A small class-conditioned image flow-matching model, trained from scratch: 38.8 epochs.
Rows from block 3 of a small class-conditioned image flow-matching model, named by matrix and row number. Rows with one number belong to one neuron. Each number is 500 + 25 x the weight over its row's rms, rounded and kept within 0 to 999. All counts start at 0. Numbers have three digits each.
After each neuron's rows are labels from the 100 images, of 14848 (inputs lightly noised), where the neuron reaches its largest size: "peak on" is the class under the peak. Only what is clearly more common there than usual is listed. The data: cartoon faces.
# gate: MLP gate (model.blocks.3.mlp.gate.weight, 848x320), inputs 240-319
# fc1: MLP up (model.blocks.3.mlp.fc1.weight, 848x320), inputs 240-319
# fc2: MLP down (model.blocks.3.mlp.fc2.weight, 320x848, transposed), outputs 240-319

gate.433:548531481505520481480546465524492484500503491493560489547527503502458537481455522495502537514469509488486523479521468538511524495502465570494534497492516487547488513488478503489564518516539520514492499442514499522499538509494541465513522485
fc1.433:475487482446495508478477526471466516470496547487483526462501510443496492501520455525528504445481511491481516470475492495497514476501528471530499508549521487501491515527492465544474487449515496461437478522477475525524509495502529509472466499
fc2.433:551494504481527515535469515504529523500507480505490516445521510479484551488455490571481492474497481497490458496472490512532463540440490508483510462531511499496477540514505525490493491466465510501478489495508462554459534475469566520506475522
peak on: hair

gate.347:541489493506505474499473507538542495486507536490511471519489477522486489431522528531513464462499471505503464464460493530477505519513530512511474464506476521466549477533507528525504452542500513537476573530483501519489524488496472503479531511
fc1.347:470521491521467558506515473486513549486533451517500510519497501480501478505486475477519531510518531502485563506449488442472512535470477545479540535509549425489452482508501506442507528522484472510473469488482522496546485554518534496492446546
fc2.347:515498531484487479505480491473538540519487548487516457511489471524512467500484526479550496497497502487458478536477513543490519528515479475506522541455497468501477516593468480548447497482502491501469458489458486509501508483501536517504500505
peak on: hair

gate.684:498497521533503493509506485495485510492517476521494562511543477517499469511513498506535505512485491479522476525499598482499486500524548471469497410491488500516526507482509486510500466486487519511509517494469487492516522512537476488494486494
fc1.684:514506487457484493521499503500525521519508519483509476505514476451502443449486498514469499446516513493497534494480452507509537501532512535500527548501518528502508511508507527516482549472472474438528475487553512513511511527460488478501442505
fc2.684:504516501504530487518498522495516525510485490508510574518490485572501513513488480520531528495498513525477502529512479546505516488487447506522473445500501508495493542528499516527497482511518518508497467502501476504524497485519508473529501499
peak on: hair

gate.343:529492411480459514482474500467453527492497480485521491475486523526470494491458520497479513486484535513484516488460524546498497488486533491515518486490556476476460549463456485513527467490503511519498480497508497543551496522532471501467492490
fc1.343:487483467502462495483524536471460476524494516459512499516542494485516507507500504501445528502497443531493499505504530503497480494522504479545459512511477505505479498479441536438481471479496499483514501528490526489481451530520460523520533493
fc2.343:503502504457514489497537511408463487454466522476530513542496468518499481518536471522477550501509448536515523513495521510499537464486504506501524509488521516488468510508528516460483490487533498512506475524524477538531508513504515457485487508
peak on: hair; skin

gate.258:529524508528491467474568543528517480433506454468520497507534457508454509532510540487488450517496491520531483448468492484512476470471457464503494493504470490468480474485517538510502463460449510487483497513466517543468506514447468488529523486
fc1.258:490483507511500447481516496492501515493464441531492511517520475484508492492477517507473503491504517522476506497502509501499498494494481487485548536528520548529509511473484538487498533479499542503546447469522522547481442528442479479478445527
fc2.258:466516512533506550491464523496508488475500548546502527495475439501481528487503506511495491518466460508512485500532502499512462475513515502498532473498497492504486462507503484513520502491524542518512525509471510470498506505482506483481469493
peak on: hair

gate.760:519460505510500551480413475539499557501525492539492495491483505477492485514477496461487508514531548467487518463481460494510491487503480470437448501511484515495538482472488517552510449527505465500473497504491539472509476545431483493474504469
fc1.760:474486549515458531449462470554544526554496567493510512476514505482494502478534516455459513500565492495463502498515489505457479507488482504483461528509534540517466501510520501501499481440482481483512496513534542468503512493493482483509510507
fc2.760:462456483522453482555487480434445516545505477506519500513482503490482492521528517481498497481482520486506509491484504487485472530501508476475471501552428506467528497537501500558466524473473484496548498505456495529473489507470471490493499506
peak on: glasses; skin

gate.726:521490470517490513514529514500472537530474523507497518508508484574512499481508519517529469480502505473479525492487529510490514519509509526517473413489464511527539531502521486552530470483489505512488536465478474512497509470495504484522500521
fc1.726:490507514535505520489539497532531483484483464479535457515475526444454545468498477487463503492474467529508501507461490516489501489519507513462527536486565510491481463519490478449466535547502465497504472497499501494512485552495493527496485472
fc2.726:526503489521502476535491505488509476495469524514536479530458491518482516471448530510485525522487496501480476508472483568514487483469489473511511522532505499497526535517538488488440491516498482476477474493489505493492500469512521509503528483
peak on: hair

gate.239:495471510520507476523507483499481481492508489491502506511508522469519493515508540511479499530499470514514527489511518536552498529519485524521513525483459472516525500531522475491531512507551472526495501481494469460462511518512491480456492510
fc1.239:499488517527510492514509537484492493514465475492481491517512488498505472496544474493494510536549514493511487566464529501528512520580505499522464528493499495516510490507506497499475536500477512509502512505512520466519513513530525552458519509
fc2.239:520517545492502466534506500510523486460502477508545499502475537523478564496457453495489529497526521513504515560483513501458510470547513474489523496505487487485513531458545501527515478486482504493552529487527505461485487455471526469538482506
peak on: glasses; hair

gate.197:408451485447498515464526485498455524597472521483478499473529502522482483496491510533487464530509530492544527496503507498482468509517508489536495574495517489509545482503503494516530503520518551523508474543489471535454527516504501510501467500
fc1.197:452496503566534507524509537491464496541483499512485497521489521518514541517484456483527454509509466522526483530504472475491532518515535522452475477503509492513512516451519485519479505498490468537536472470527545464514484466489523488481520506
fc2.197:522520496512450546472503470505553479541501436458520504552486518475482489488474467481453513471445513497512495515504493493501469519486511519565478514479524475495510494500537507550533498485500522497574486507561575500532444480516444508524462531
peak on: glasses; skin

gate.591:496493481502487511516456510491569530531500485514535490506507457511492534481503508462502521484466552478488521482497436465500495473487495503492490506502511489485497488489545497539530455465526501482469511534548536502536488490482460473469528480
fc1.591:498528489466558469497522516464489492469474509534471470534512507479528530514522419528475461512540483497467517512517508489480525513522521537525471461478517511488488518510480500491488544467523515524504502510489492470466499504514487505515484508
fc2.591:495503530469572525483492515510502467454478462512494503507526546502550491537467478488493493489473514499518483538513518517509526513500484461506519517452503470563500534455499521465528498504517511509520512468519548515501473487523521509524478516
peak on: glasses